{
  "arch": "pvt",
  "targets": ["trousers"],
  "norm_position": "pre",
  "activation": "gelu",
  "mlp_ratio": 3,
  "fused_qkv": false,
  "conv_stem": false,
  "depths": [2, 5, 5],
  "init": "trunc_normal_002",
  "beta1": 0.9,
  "eps": 1e-08,
  "warmup_steps": 4860
}
Rows from block 3, named by matrix and row number. Rows with one number belong to one attention dimension. Each number is 500 + 40 x the weight over its row's rms, rounded and kept within 0 to 999. All counts start at 0. Numbers have three digits each. After the name is the row's rms in percent of the matrix's.
# q: attention query (model.blocks.3.attn.q.weight, 192x192), inputs 96-191
# k: attention key (model.blocks.3.attn.k.weight, 192x192), inputs 96-191
q.91 099:500496529554419581423521547489468484485484554453432469513457535505466529544542529534441515476406544534479528511526483475481447470504470425515489475538537522519488509511504530480550501482479489514482546495522539478467513554596466520500495522551498419574540464499526507485445542464501579575
k.91 090:519531527562467565421552522452506513485486619501463466483499538559496514559512524508439507490394542538464487488471426433513473490571418466503527481505510529487448482450492520443519550480441505481537501469554559499490519578540484466480496543538523476543480479451484489452439493482508547545
q.92 109:505538525465506523495624465463533487494428563503480492520390489540506513524501511536525546451445468539456519530465540488486502489542480548496463455525563530491458454463546536468463485501395550515468453535521551476514498512547476509470449509579480534515473514508503528503479541504577471495
k.92 113:482489583590440544492564500504580513473528527499499459474495463484473429582483538489550442446506508480527554555446571487500431488503512528474491567487512509503415550499448562450471500533497601574472480532567514580472532546529528494491393485559544497534526501554471544449535464483449546545
q.93 105:558544498572522520470414564553451530544535480464429446451474520529556534489492515495458495528472530493435515533531490476476449476464499433499547542507530501486548505512491467545578459440557463459494563503487501466476451593538509428551517481431515488521508519488530518498460488486490501481
k.93 104:546522418436569522497487490478494516515476464492475477493468540525546581462501487549524525513445525544391440442544427456480558467517481495442497423503498518443536437512500500547555538536490418536538523530452494475466523509514543508471570540497422524497493477459492481483442472512515450424
q.94 090:547490489530462481501384537528433541498554437467468466511554513461469471535528523525484475536489566478527492535535472497488469502412521442472507517494498496511536569552471496559572477480577454535495574496485459516470502536533514522557501500466508447525563455486536508478487470465430573527
k.94 090:514526469490571529506450470493460511515471510509486503497488538570577539464512476499435533532454505533431475398529416492510548519495404493543507421508494486466546406484530456556518521473492426429539537493517502408541513506463486473508610534430484514455456486411499440559439504487527465495
q.95 101:460442499462455513527588453437561493455470515513549568555533482492427447542504472511530517471537487505567489459472498516528513519505482544499458448509493500502437507495511527446438534536426547568510429503528495536549571435477476553438472520596509513461507487499445472487524479526524513556
k.95 104:475461581560407478500525516496505481489483554492519539509531453487473441562503509432480490498528478473600554572447569543513458528505525528556509575515527476566466562479512500448432460482477576470471478451558530516528457506493440473527417473513577487516500552542513516507556529504505531573
q.96 088:470499504488532528514454439497507468494531521488528471448505484484540499465561511505549604519489526533463499488480417530451579557511511489514432530458452471516546494514613463518486526474432461437490507500503423450464519512442395570526540534430516495507471406450448452596487469527605504535
k.96 078:495501503470454450426504559450454471572555539562510464512506605432535544467524523585477572541478480575489461548522473446463573477513561443533515535458515524529536557501558495497411483544444466449530494479455493509562497505493453460545520562473529486543534534538497441511554573483552509494
q.97 109:537456492508488493455419564529452531519507471447446486510551510477478537431448458491409485534548520488479479524538484503546442484452518469508565509506456493453561543559472475540564508514566459466519546475418479485479508497464529427500577489477461484508524516436504489503486532473464525526
k.97 104:527531454465517523439435507553503488477525457479444519470488457487514511433493456467526502491568521489491501507547464550505538554473480529478522492527429533420533499502506478556532491517564451456522571507445491451426501437483536500518592493445464446572496484511514522532474501470476459462
q.98 097:472604485513517542503486515445515448523488550538501519438524513592547517512562523544497541531414510536512489461494453514453535567560444498524567508492521530500472489356536502424471531499437491425498495499554489485546522478484457541531520561467564488486388467502431482508424478492554535509
k.98 092:482496528546483499471465521441433547537527537518534530473535582464511485509541544483440543554495518543526496494515454489510508475526518488579519517430517509552479542484525540514494503515483485505483546533545500526512526494469458488538471582453510498490489474461486437501505448435523570514
q.99 095:454580506519478550531559493468558418486490576555530490453511491563529497524550525534527521492424475542517523460452470501442545557615451490507513528484512509535450497392523519399459538502432526443496472510550502500555519479508467555534485527514568483522422472537440494499461489489542512491
k.99 096:465488577557477491487512503465447521538520567521542480484500594509482506540521562518426503523454511544488506524461497473522485466487498483553496508456547481552465527499499528511484510515475533517497494516579492518547530556492448491536436539493526529468512479441492468501499487462525548521
q.100 094:458585482518525545528485477459512446507498543536506496439522516574553503509567522533517578515411514533497493438489450520439534563559456490533522503490513522497491475392564490446471519481419478444495507514529475504529523503485443549530518549446559498489402439502441474519420461503582519501
k.100 090:484492502528480485470498547432448527545533561537542517491531604470509499503542536509432570559479519549522477507522468476507519468520522467564520508445536521543482552477537540490461502520459470509493542531528503526519520484474464485535470590471516507479496491472488435489513467455541576521
q.101 098:537410499475537454510500444528471569501526423464493484556469486427487470517469500466551501493549529488469503528508518492514474452434544524492384470494489457488521478653510491599513466492519513601496491505485497485453480546515504495473478450512428515482595494471564502508556481535506440502
k.101 091:542510448451509480547559492516587474479473454477471503533496438506510515496463437518554494479483465474498470499515528494465489494485513505452482500545482512467528476491506468474485494489485485499525429464433509507508484484520528502443508445575485497504499529568487534477522519570493452494
q.102 095:432548522501491540557572441466574441483482592548538474474481490545538511546546534524553534486418481527480522466448482491451553537595469493494431506495524487545453465440543525441447522501409535471485460525567509488535498533512446557509455507526539504513465482523447500515471486534567478484
k.102 097:480471572550480493496540506449477509543472560530537474510490582517485528559511559529432506518435498547483497533443501459515453458503497473565498521478571468556470510492519513488457513494433535520489443499561489516566516561499448488493430535509530538448515494454471469484515512495542535532
q.103 088:512404529472521469510473440544478559499560456487513482534474483412484495479472495483557521473565526491472510533486483493517507463439552519476362504483489469512526499643560493599494464483523524583479497523466465486442510531488448510480472466493453543495600492486554488555548469542512448492
k.103 081:513493463453514482532567510528555461501459473492465462573488466516518543490454455574566500494491473489489505511475533469466496506492483495435496501562490480455527487511529476490466474480469504510509439471442507527505469511524503497467521456566521512519518559565512524524530558562534440502
q.104 111:536544469526468494496542550477510487463444516466458503504518487540467512535466498472446403520484491469531448510522563483548462486509463511484631489538486505484459511425388498428534548553540503498544488465507557518532479473550606467470519508568474486521477526501509542386500569470412504486
k.104 108:500535520534474560504460429494498517443513507451493521413472442513454453541528541402469456486483532461497487524517486562538477525495522510492509478494489537522464477473435508486599561526539501479487544512551502443464506500532544521537493523456444445514453412449478541453433462466446533467
q.105 107:450493546485498518548561417505572458455498558531548473512464464493517468548544549520544532443459482495470534512423519492462523504526518495495363497479521449555468458533559497489453508511444552534458440511567487482516476547504449553503417469533516510508531483505482499535497515567560456522
k.105 106:491450572513480472525566488473504483551454544497505457518480557535481540545462540540470504504426492559476491529442535448502460450487506483542485525490569450527494510516514473458441500500409537513493399470548497536564513581516452480460449491558540553452531522479463490488527536556524510549
q.106 108:475529515511470505547617465488576476460464546535543498541483470498490461575494513498531450456473448473518512493479561475492502473567493523477435483517525473544448464480455531441464519510483545550488443506563567511570464509551529520470405469591509505510523520553512525459531529529478466470
k.106 104:476484581537478503565561444487520495494441545503520506494473520565451506580502548500469451480417500500483498513432546469528431459503493488509472500508558477557459474497443496447501536490472559537491427482568503516547517567524500506468427484561518537441504481448476531458486498533475513528
q.107 107:540436505503479474463475550536470550493474470448458489534519502454457522469421469480421435508566511468477485554523540492564422448441539491488533489525485478487523525600445491545551494527580488512512515477450512493476498495499557422472514465517446487523564538464547518472527552488427491517
k.107 101:525519477479518536495457468572528488459485438461429502473468415521502497466473466442550463465538524460487503499524490568516510541467492540449514483553452512434524471517481459522551500510561491465508514484470513449422488466519551507489553444494461463552488487515497548506465516519466454477
q.108 117:464515508491517527482428497491474474542526534519511501427522537524539540435548499525461600528479504538487499471497417523465546551507487464539526531480480522494534506461587467505481509477464459406488536494472443473481538500441419518547554545415548488494433457461444453578446483488578556518
k.108 117:469504491486502484406446570486429511543559532552481487508517567466539541427526501560467573545533520537500506488528440489493577517506493476540532522465481509495535533507585505552441458515506446459514567516465480506501512472453451484548556553425544499529511512509512432565525520457551511510
q.109 115:500484513501500480529582443499525519472495479516515506547451480485491450576495526486561456441499509470497523502484566478508474460500523544482408464507545482520454484531458538519473474507488549626485457526547562526521455527551516523463396453566477516494557516552533536458545482537485439482
k.109 109:506476511523506492609597453473564500486425513476533510529484474537475492566466504498519467472448480505497489485465563464506429447522501508486484488532553466530467461503466507426499528464460558559490399477534520541531489554528513509436425456598492544440495516511482536446506492557496486535
q.110 118:524490484509493503440410572532442509530514464470454498480545518480492534413462459484422498540551509492509471517544466510531474499449503473510588513514449512458556551516491479520547491504557452427525556473418465488459524467446524434514606507460480490509494518471506488506498527458474539518
k.110 112:503536460459512524427412520561480488495550461502461502482499459477523502426503458476529509492578513484502518490552463551499557548486504514477520505500434530446537506519506486572517479528577450459502594508450482458421506438472525504540583489435483446567501490521514498540485505472478471453
q.111 117:536435498479550472528487427508479584508517420479492516528442503459511468542493501490577534484509540506464504499512510494499492460429555535492382451477532482491512460603523500605497448464494499619476505530494498508459469542517474518479457483479459521473555484495551491524542438543518438479
k.111 108:543500413471509460557581529479583494510457475479505512552524477489516497497462427531545512494483450500513470475522530456448478463537517493457478494541493499492510483483514501448481483460442492531515437468440516531535460493516524490441493481592478531485502563583507505465528510566520459495
q.112 112:534416511494483471502523488535497555477507454456488477564478474424458481505427473460523438464579496454490503538503567476533458431460550519461437470514485466508509510627448504567504482506565518575491484495487518515465466523537546459447462439558437508506605544522585525476569521516446447480
k.112 110:516497486465508516552538463555576470465461461472479489514469428530480511508453465492547418437498469466488502505487549506502468502482491509431479485570477503472512462509452459487508510493517526511507447465478502483493487506527549501447498415576473518500514517527508564480495534567462439480
q.113 106:541458485492518467442382552525425548534539426455471517492529515460503512426475466485462521532574530500499482532536468520532477495403532488519554515492472520464569542549519475577535480487559462480516561483427463490437526473451500457523575505435474500483518503458518476535508490471497545535
k.113 107:511533417452528504466448532545502495491542441509464514507521456459544497415491440504567528504587490475516513472552474525482565546498511525463504495507431518451547499520516490540507458493559444465513552513431495503447484431466527502513582487462487459547508528558522497535510504493497455468
q.114 101:453582491513521535529513477446539431498504566553518498454507517566552508520567529531530579507418490546498516460468436513430545564571449495519507524487524514517464483394555503439468518495405516450491487520554493500531524504489450554534499547476567504500410460503430478523452467507572511511
k.114 098:473475541542479483479504529428441547555522555535533500499526598486511513525532553528432548551468519557499503509488474463511497454508490481587506516447538491538486534488543533509466507513449494513490505528548509533538524523480445478524452566482531519473501489453489446493514479457549569531
q.115 094:553428499484494449459456551540456548496502438461477513539509492446444498482440478476449441498573523459503493548527551500557452451404533499489523483513496503483534536607448486562556479515583488534509521471447503482457490487496555426477517465512442501494571543477554518472532545499428511519
k.115 091:527512450459525518511469467568551495463494429464456500493483390510500471459468453458569473463552500450493501484527514544489516539481502540440497503536448512437524480527477472515544491491555479475515511482452500478438485468495544512485565452496465461538497508538500547520476514521474444480
q.116 121:524456507508489477521580470502532536455475469478503498563463477469469454564464504484543430450514499463502518515488591480517463450480521544468421455512533475517465489558445532518491477512514538611492465524532550518508452521561548498456425445579465508503571534530552543449546505528459440482
k.116 117:520477508505500509582588447497578494473432498466513505507472443542459490567460504478525445460448479496491486505469550480502425460509501507466466478538548480507477459501449495435519525480464548547490422480527523507522479541551531508438442441603471536462491518504480550438492484558469483514
q.117 127:491548484496534519483432513473466486544512526510487531439517544542544538466571509527470587546454527551472479461509420530464549548500480473542560512478501540479525489425566473497496502484460456425505544497489462479502531489465439519546564565416541494487418447466439452552442469493557549524
k.117 126:495526461509502487433438565464439516535558518536493515493537541446543504442552497519485590561531522516517493472552443500469572518534517488546533521433487524513517539484573526517482477509500438472511578528472486503488498456463460494553544576423522475529491493516493448548516483449547528514
q.118 106:470576490509536531527505464450522456521517538546528514458503521562558496524583531535550581513425501537507501446481438510441557563551473509516499500482525531504477473389562502455466512482422490461494498510543490492527525492484428561531496545462565498483429447523443470537443446512575517499
k.118 101:479493511532478462489520548427451529541530552536546511508539596472525497515539534533456565556476497535525490484505484460488511466530505465555506523441528505553482540483540544493463495500438492526492513528519494542557505510471459499530467577484533520475505497494505429496529483461555566526
q.119 111:495493504507476492550614457488557502451471523512530497543465485488484457576492529490537453437484477464505521490479569473500488469543513537481423465522531464539454473500447528480474497511490545583489439520562564518544441516562531510467417459591490507501534527547534526457527518535476452473
k.119 106:494486545528488500582574451487544491490436543479528495513480487555450487580487543495486459468422488505495495511446554470507428453511491496495469498524567478539458469494450493436500535477454561543488408488562507510537505557551519513457421467582502543447489491482475529439490493539478510519
q.120 097:441518539502489536568563421487578454477494575544561460494474486516548496532542546528552551458444482534475526474430489497460545522577482503502400510485526464539456466485559502470446517500409556502468457516575494495538495541503434568509433497516533503510487475525464491531491495541578477509
k.120 100:486468587539485479518555491464482489548471557518520465526476580522482541557492554536451505513431507551479491535443528447512459456499488475550493516487573454544470512504520494466435509497421533520496423487543501523572524570512438491482443512532543558453517504472484473492531530520542524554
q.121 127:483574478510489520478473556477473456530500552524507517448552534553523548451526483510436506544483470517546479469522444514502530539542450459516625530516469550481498528356496494455504527510509479384522537478473502511529548448483513489524565550469548492496412494511461480490469517462482571479
k.121 116:433523517516494525441409514508440519480559537540524520482514523483509479468573520497470513506541536471521529470516457538515560548501484504524518498453467506537496511485501533550508504521556476480486595538512488481481504476453485517575527551384516460530490455461533476532482469426493530482
q.122 107:549488471506489478443455585519439542512499442451449515515537505480467502446450451475435447529567512483520480525568517500548462480434499494497611507521467522449543555512436483515555491507587456479536540474427520510487509446482568424488571509500465486503502538478522501454521517463426537512
k.122 107:513545440469521534476450495551518502446535446489476534476505425482513469448503456459548479475568504454522509472544477554506541551494504527455506478514425553454512486510478496535560501506598461482505579522461485463420485434496561518528577479465463439551487488519518530513462487473452473450
q.123 098:467558505514528547514475489471525443528495546534508494450521525567551517499567533542502595517432503550476508456471429507444528568551460472542516524474520510497489483424589496471490528491412487437497501513518466483514525510477430544540526559440551497488411452474426471559425474504589534523
k.123 095:494497515529491467441484546442410531558527539526520505482525594472526520497531527524438571559484531564506498521522457493504527488495498473582532521440526505510495547483568522517452480510462471498500537533510495522521521498469434488533482591456541515487502492480486426510522487444561569546
q.124 071:493588475532532516474451565487467467531468515521462560478523527589532493530519513520443485533433485499549498487524506522488484529520445488583640475523541539474509480375484484456506517491492476439504549481536515510555499465492526480527542515453544475462409514502484528485439497469493559503
k.124 066:490467472549512522507420508481457591495528498494542580480548516451514423482519500416469518528553512512557519453566468518527492485533506502562512484416500514526504505506481534511515502496549477501505573531522490508467541465435501483503493537436489488463500476470490481488499397435483564515
q.125 100:517413527492485499505520484541528507462499481456482439554480434443460497506457504496523480452550510475428513550472560474504464466470544491451417492507495434521501501651490484534524498513509526564492459487503479467466462543510513478470461448561441503529592532488530532498526534522503436532
k.125 093:544487531479487495517542472549547449522451447467442430490445479537483564525452507509521458463471505520448499571459513501495452502433515501480490514555518488446508518513482442494494503517475526490519438453499489491487511534546519487464503431593489505506520512514464532479505557555486462516
q.126 114:469528510474520500551556414473542470477522520551549493493448483506526465557563542518606550468452497507493529491462496494445565523516507534496393509469537486548468471481565514484434490484422533542466450524565493489517477514507429582512433495504541521479494468525478495531493458543571462506
k.126 110:498462535518475444551575517438503502546479537525542480538517569494494510550502537568493529526430473547502482510455538421484471452526502472538476530477570464557484513501522519454451497489389538532499415484539508555583494556500440483473433520551548557441512526514478472478555502525545524541
q.127 118:467548500492526534491450505480488465537501536524499511440516532550539533460564516535475593542445512547484492468488411530462542563519466468540531520481502526489516487421576473497486515486431471423501525496504451474501536498451429533546543557419554488491421441469431452560431489500578545529
k.127 119:486503497513491477434441564459435517554551534538498505490521578462531513455539507534464592569510519540507490494531442490496564510512510484562542523434499512516530539481569516525451477512474444472506563527483490509506514482457440492547538579429542488514496498493482423546522498452556536521
q.128 077:502518438511536537558493489503465512477542463568502522560500487423552446473584463513577520476499471487471527430564451507401516495552544459512403499480480556561546441467485516521515457491514452518461558544460449504526553443459524560555530531497472457499500496570518461483502501502470513477
k.128 081:470505465464574556526458467517416481489472554524512572499492531487551518450498499501481517471435482555423503390569446482484511484494512482518447477489497530528557352530502484556520474483561437466469539484508458446525573461444498522526534492518451477451488478526489442503453559513461590439
q.129 086:489484532518420509487489463499531553487500566468533461471452526520457547467448511432409433479495489480470483553505498458619481476461501530466532510465519491475494546467424502540490517575566506495511508513522604500516513552566547451481484488507518514543508501452495474467507470458413448462
k.129 088:489511515572401527453552559511530492499569465548484526471503455490483516522492463508500468451539516506558536545491510530487451484481485492462539561539533577494437610427453553441510462473494544523477545507536553542452511466564505489516479505529532480562530540596496527476514468448453528575
q.130 101:631489431457539459482526514487470574603494427468496519504499566520485541486425476514452538536473513559485459573558464506500409416471490437539509487521493552421561522470530487521514481462482441510605514490411560531476505523517486448475523518536450549454512520469497475493536468494532551487
k.130 091:529493491448451461468550511533580502498545484498558554525556456478436520483482444492451463441550446481507506564472519489538457479490542425508467526519435525514518541419498445455476551490509538483544429442438497562500524442477532471479488437560496517501533512459457482500518487566497544522
q.131 078:458481535528410511526507460490516552489495595523525448525432530493461519466516518447451459495451494482433480545510492449571498479496526535494480529451573449551491508457423504544500496552537485510498509527542584493568519552533533463525471515495542507561520523444514441461501505459416461501
k.131 075:464498517566459510536555517489493528476545517564512534506509484499473503514489473523498483460523522521568536505498541517512478505459464496485518567510552529515444541424467555461500445456498548526455534512567596526501536476545484513528453519540540492525528531608512515478502486452435583582
q.132 087:544471434505480501522495501497481609524554508475521481530483584449498505426473435466455462489498476519431472507620456441520461395461542448512476485460487532482562494431443507556522493509570422513527547530434546520529566500514574459487527514514487509507535543495527415455525467458417509454
k.132 095:498503504511477551477530515539508489474554487551517586501513456491476513493487448515482459413484487531499538468534486508492454469484499436493472544519488590529486505417464505463496483486551506494470514475521504524494602443513522514523497469569494458511523526566480505478488525499422598528
q.133 075:434484519538528525562497487511504435482500468590504514561534466459544432528613529523577472479529469461520521432465512474432529558564529521565429541470511469581484451483482525458466497502506521512463486517539419533557534436417510542551465504493537467484475510522472485496507512528492500528
k.133 075:461488485524569526576485453454394505492430569501485519534488532519529456519520551514506535530421541552479472419528515495483502495501477520542466490477547439524506365552505508501524485475498447501476525503548484471550512530486468559515481551504470476441465445515495474468476552488476595484
q.134 090:542465474432535429561517504471453524555486427522570555530502514464473470546505530517565566509491462522565501527506480565442484466521533482560430517498507517530511510518562492512485457418443509536511481486483479505521484462480420514478465516514473530419489514528532480531597462553568545527
k.134 088:522410473436464448526492471468467576503440526422507514588523512426419433511476541512462525544500503502544468558503502523534470495504564518533445475467498431531530459613526456531480494506477472522517463459457502508554478536501472508495454499539459492483545479483504477502580509574528570503
q.135 083:466520551485530474502523516471499407509446471528504509479513444524508488599546580554548534507487529506568512508401545586453532578528486551500505521523528474522416516551554500437479498461406585506477455480569469477478430499506421539524457504498488507505464475523467567530504522533579530571
k.135 090:485477496492531441528462482438474516523437513476499434543500536500529483499501561496498563597524523485502462511482525488518555530541490562535530457463516393498510489561540512533488513506451498505526491518509501490540402548487468487480498543434515540474468488436507482522524488485573433494
q.136 104:571494399492522513500475503502460564520547475479490500516502565448537511421482427474483500487502470528444488486638425470481474434476540423509469468490456551478584463463484506558536489494553386497519566521409496508510566476493546493491556520516461497479514530527537433474505476473451509429
k.136 109:499514490478497549475499511567507473486556500531522588465509485494504536462490438487481460424477458534465531448535456511506470448479518425500459527535450587520526474451486458500500489488563493467481510462479455490485600426468536508506533449550477466493520516526464483487471520527444568485
q.137 100:565529443452583477480491524502466470540477412483469559503525490499530482520490487566565586534509521553542498483504491564415498514511487468525497464544462552449515472543600482486518489435440480485511493469445434491459464467463441528487538508505450505452480478535491534541512504540602538502
k.137 098:526477483400554453510448456518507502505445497437535478519516513483492496470478518466494516532526456478470457501499498492522541492507531507522470434496438447488574445556540427560490549530492465487542430469443443478521462504447509484447522465460457547432505479393517474537498502593555445431
q.138 094:465513584495500489483515496487506403489441498512489512474507420549475497585517562539540523526501534477551519505382549563483525579521452567495528531524527453527428514567557491450472504494425604490482444472558465484473435511504429522518460499482526501502472468492478587550489534544594498566
k.138 103:507475509502523448525478478451495517519443508465487420522498533494511478518500552499524537586525523474511454532462528487512539537535489556517532464463521387481507504563540517522500514517438504513529483514494516490527402569495471490486492538438511545482484480448525507514520494497576413485
q.139 086:578489445465470484469513496489492615538509507433507495491469576510462550445417471468427497507471490539464462563574446467568443417454497463496524465508493547435536522457462499547524494508543445504565522506432580510507520546556534448456521506529459526489508524446534451482516457467457504436
k.139 085:541496502499423499459540543546549512493585452528537551486514454487451514491482433494466449430550463487531539557493501529520463458466512446476509533541474586499478577403457485459490497477529535508503487478469525545462536427522539486502497450559505499527552537531489522482509467506458547543
q.140 094:443486566542424520473503484504539517456488583481517448459469491542450538486452525444421418493499506475482484540462529462605502511475486550462552543485527442508460553490430511500490533580541529497503481504549576495508495560550533460489469479494550501562501510458480504464494499459442459499
k.140 090:497529537592420528469548556484533487504562479548465471471500473515502513545528486521524479480513540493544541541481527513478458522498466513449568551518559539472417625431460572445497454484479553517489541542557554549457496506566488492522473521495566480586511532583498550488499473418469473580
q.141 090:524535477456580487478485519497474436521474437472470564487530464512527482540495483557563554523503522541566507473480511574434522540510478485501519458549456533467498481556598479467498490437437505470500493470457437484453463462475444541491546506500452508463491483532502554560485500546599525503
k.141 090:521482477416559455517441472518516506511443488437518459499497520485507496465482539469504518546522473471485477509481491494514551514518531525497463428488456446469561471570534460552489541540482478483547454492444443461511440525454496481459534470455464531454486479402513483538512499564567405417
q.142 104:381503531561471540557479477518528482425540550585522471519500452461544446484579485478547459459529483429478555426491511483471558537534512534472457544443505461601469455487456542496487484537549520519423534543572457496547549453459536527555486500465560459540499501534512489499489508465439446496
k.142 103:447516516565538577522471494470414486490475531523433498486456532510572490509526522541531520503408554542469514419550445480445509499496458530504502515491572505519499402551505553528546432488525453485446576534565495471501554534499481531528508553489499458514480481560516510489457532433456561495
q.143 099:578482409472492485511494504497473610537545470483525521522505567451509506425459437471476495492489462538460475520614441466509468400472546440508462464488471560489581496439480498551518480491541408498544543504416543524541541480506535466484546521523461522467530542500541413476543465490459506446
k.143 100:508496495486470536474524511550513504477555505525531588503509482466473512484485435504478468416498455517495535484533478501499462446472528419485445539533463590529521492449460482492492489479545496484479505468487476521490590427492522516509498455574474465497536527549467489492508510529438588508
q.144 080:544533478447561456513505528477464448520485447479517567483515462499512487570467520551573563535500514543582506515467527589446519518505484487507493481544457521497486501563587477457480490405429514492511474483502444494474431469484429522480511514494467524467506490543535550547547516549601519506
k.144 083:532456487416508428493452469510506533494456497427511441529509515461484493489484551500495523561524484470483463537478474524526530517532557533487481443462444426502532487609549473567476529537495483501542459495452466497519437539474484486493496490466478545490527473418503472535536492546567428457
q.145 091:371511558553492565532486504533530436442506537584494473529517452481544461517601505507545460467528501444503564427454537478458552572546503540489469549464527436587473457518464525471486493544520529497412513532561435491526513470451524540567482491462558449538486485507480508499459534479462481530
k.145 087:451514522531585569558466452445430476497441540502465488485454537549571471513521531527532530529409549545467503405540479482458535522515443535512498494484573484511492378546510549522534466487500438484455540546562472450524528539483467548518498555459504477495444463532509490491447535446497521481
q.146 099:417472540559427515553515492498535512456528542575557450544499491437503451485562511470506438458511457439480540497489514451502515506529545518490439560422539458571470511462420556509476496539553528549445515545561512531550546499492554514549430501490550483522491512502492460451513476453410497537
k.146 099:473502504586495562515519514462422516500508532545439523522487508504524486529520502538508514496420572547503512461563473494463461487497464504507510546499563526518475467500475563469521444456505466503467566528569538509516554521528489531546481569523508438532497489593488505459477541423436596554
q.147 105:626490411459524473483512506485487589579510452455504516504501575486490533468430472484452520520472491565474460559574453479514451422466520433524503463515479552422572513460510496531516494479507415501585522499415553511507519522517510447463527520538442539459509519484517447480544454494489537445
k.147 101:535495494475460492481542525542553503494561471518555578503546459476446517493480433483444458432551438494509525533493511517529458460484543420502468524533439557517511549421473467468466519487530525487514462446466501545488551424497532493491507442583504507487546526512475478481521497542467555526
q.148 094:485501564488527479480512503493513415504441477507494526475520427565487502586501560549529550538489535496569497521375554564482520578531461544492522518541516464489426523561582493445480514480411588490481442472546480487470415508516419525498460486491513508488481460483462590541478529544604515565
k.148 106:508475492482511428526482484447507510518437503458503415518509517499509481513497558485509543593525510466521450533464526489520523540520498559522529454465507392487507509548534509524486527530441504520541456517488510503534396555497478486479490515446508556483488492432531501522530484523579412481
q.149 089:585526427463573486449499529511477482535491416453465565481546510507531496514469471563538549520506513571544494487513482540444504500499490465505527428559451569424520481537585489484522498437462473478521494472446455504451475459499471522470555509520433498455500490547484531521491505529580553500
k.149 083:540500483398544468492449482532537487502483475443528472497516499487495504461492513453486495511532443463453476506487487490518546499507535484500474435494409483487566506527529445542490568528513485483539455476414428474503461480447523479473546454454464531446487476389493488533495496584552422427
q.150 089:503470480527438510529510494500512591502545527518542459532477569452491503437497471446453440478495462490433479518586462431548479435478546478494477509449511506518537521432406525542508497544572451521515534527500560515549578513505581467506501512527518503499523540483505411452516473443384476465
k.150 098:484509509549461564486539524513492498489551506557502573496505471492496513506503440518491472424481511537520544482526496506482450475479490435507484552515521588521483503433448526451504462466538507498447552492530525525486580461513513511531487498553515437537521514592468509465487511463424607545
q.151 109:391505599518478539506506499504526409435477535548492496481505420521502472555563553520544483496508521450532531463398545517485551585541477570475512531496530442552415488546499511459486523515480586497434463496593453484488459499475474539532460485469557463540469469502466564523462542517517474552
k.151 108:481511500524540486539471472453458496503437504487452420508466533529545478519521562520543533579479557494502469500491506492483536544523469581518546462470558429477481474557523531532520487513465485513504512549537516469511421573510468507506490562429507519497452479476529495514496501461546435491
q.152 091:553497411530501506483492522503483583532549498476468482516504585484524524425465428486446481498493504522422480495612444428517455427467517442494514479496482552450568487443457513530535479523555404497532558528421530512509566510502565476479552515519473490500520534496508433464495489444443516437
k.152 098:500525512490507551472522520551536468490560503558534575474515464524492541486501441493493451410504465513472541465505492493503479479472493426498480538539472583510501498392475474470495523484552517470484510475499476518482587427489530519510528452546499472506502511516458500481463498509434561507
q.153 108:629492412474545483469507513497461572567521459433468521498492562521499541457433450500456532524488505551468459535588446508507439425462496438516520446523473566419577489474517475535536495467507418490584524479407534510483516516523509471468560516530443538457522517485525468487508494486506530451
k.153 101:550500503458468487459522523566570492491563467516553550490530473482455542481487446476479457444548444493490518525479488504530480474483528419473467519533424559496532558423483440480474532503526533488517454460445482533471547435478538480479518412558501523490542523471456483518500481561486515499
q.154 089:531547492465576484474491524502482431517465445486452546477527454524515498542500508565556571525510534529564511485465512581427517546515463498508517475563468513466484484551602477462511497438414532477481480461488431478453452476482416542491525499493468500466482480518494573556486512557613528523
k.154 093:511491473431543438518456457500524496515445499435509439510496525501498495482494539470507520571519471471473456515469510487536546506525526535503495435482458423473548472562541458560488540538469477498529441488450459484513429538464491479457527488437473552462487477398519491547502484546588418439
q.155 090:483482565525430501459515495494530526501474561456508466451482518563453555499428513449404446510490522507484468559479525478622479496449465540475582530512530445465467560499444495499488537558521524501530473507529599507480459569566530453478490468515523525539504505439481519468497502475457472497
k.155 089:513525535561404487465567553480579503503568465539478474502528462513476506535517486514518461481563520470548518573453538495496461515484477508464566548516514524488427656424458552430482484496470563521508497520525560563461472492564497478506472499521558502568528519529494554481522467453490472591
q.156 113:610480410473520464490497496499482599556520466448523515512503573471502524447435451477448512504492470551472467533598452487516446404471533440520497467507467559448571513462502483547513493478519424503569525497408554516518522494514521452460534503529448540450530525491532439486541456492480518448
k.156 111:526497486475438522457532530553532501491567487515536579501526468462453517488482437489471457410523457511496526520513488510504444459480535420488457533531451574519511537445471472473487502492540517483502476453467484538493574433498534494499504438576494473503553528532479500492521498543460561509
q.157 110:605521407447584471493494522494474520556495409447479561502527524493526497495458464540538569523495504566512487488548460532442474476471499451513506434541445583423543492507577479506519479429468444490543518489424454491464511472488477519470552501515436524435500511537514510525511480524562548469
k.157 102:543484474395528476478463482550531505499503478447547525505517501472464506457460480466470499473523427485465478511499496492528517474500550463520443455498419502489572468516519413537483559517516487478539423444414432491499507465439527473446533421516468531450519490415489473527508494604536477434
q.158 109:633488409469539467485505517490464576587524446458492512505511579496499540456444466506462518525475495559458466552590438484495436431461518431531502464522475560418570505458514488524528492465503412502578532497403542526488517519518513461471538518526441535455508521483507456483513477494506535462
k.158 105:535501488463472503461535522543561484502560486523556561498537469486458537480486448479456457431540443496480518518491503491520469459484541405513464530524432556511516530411481451461468539487520514487517450449460479541495547427479542490484514436571492510486545524482460480493507489549476541505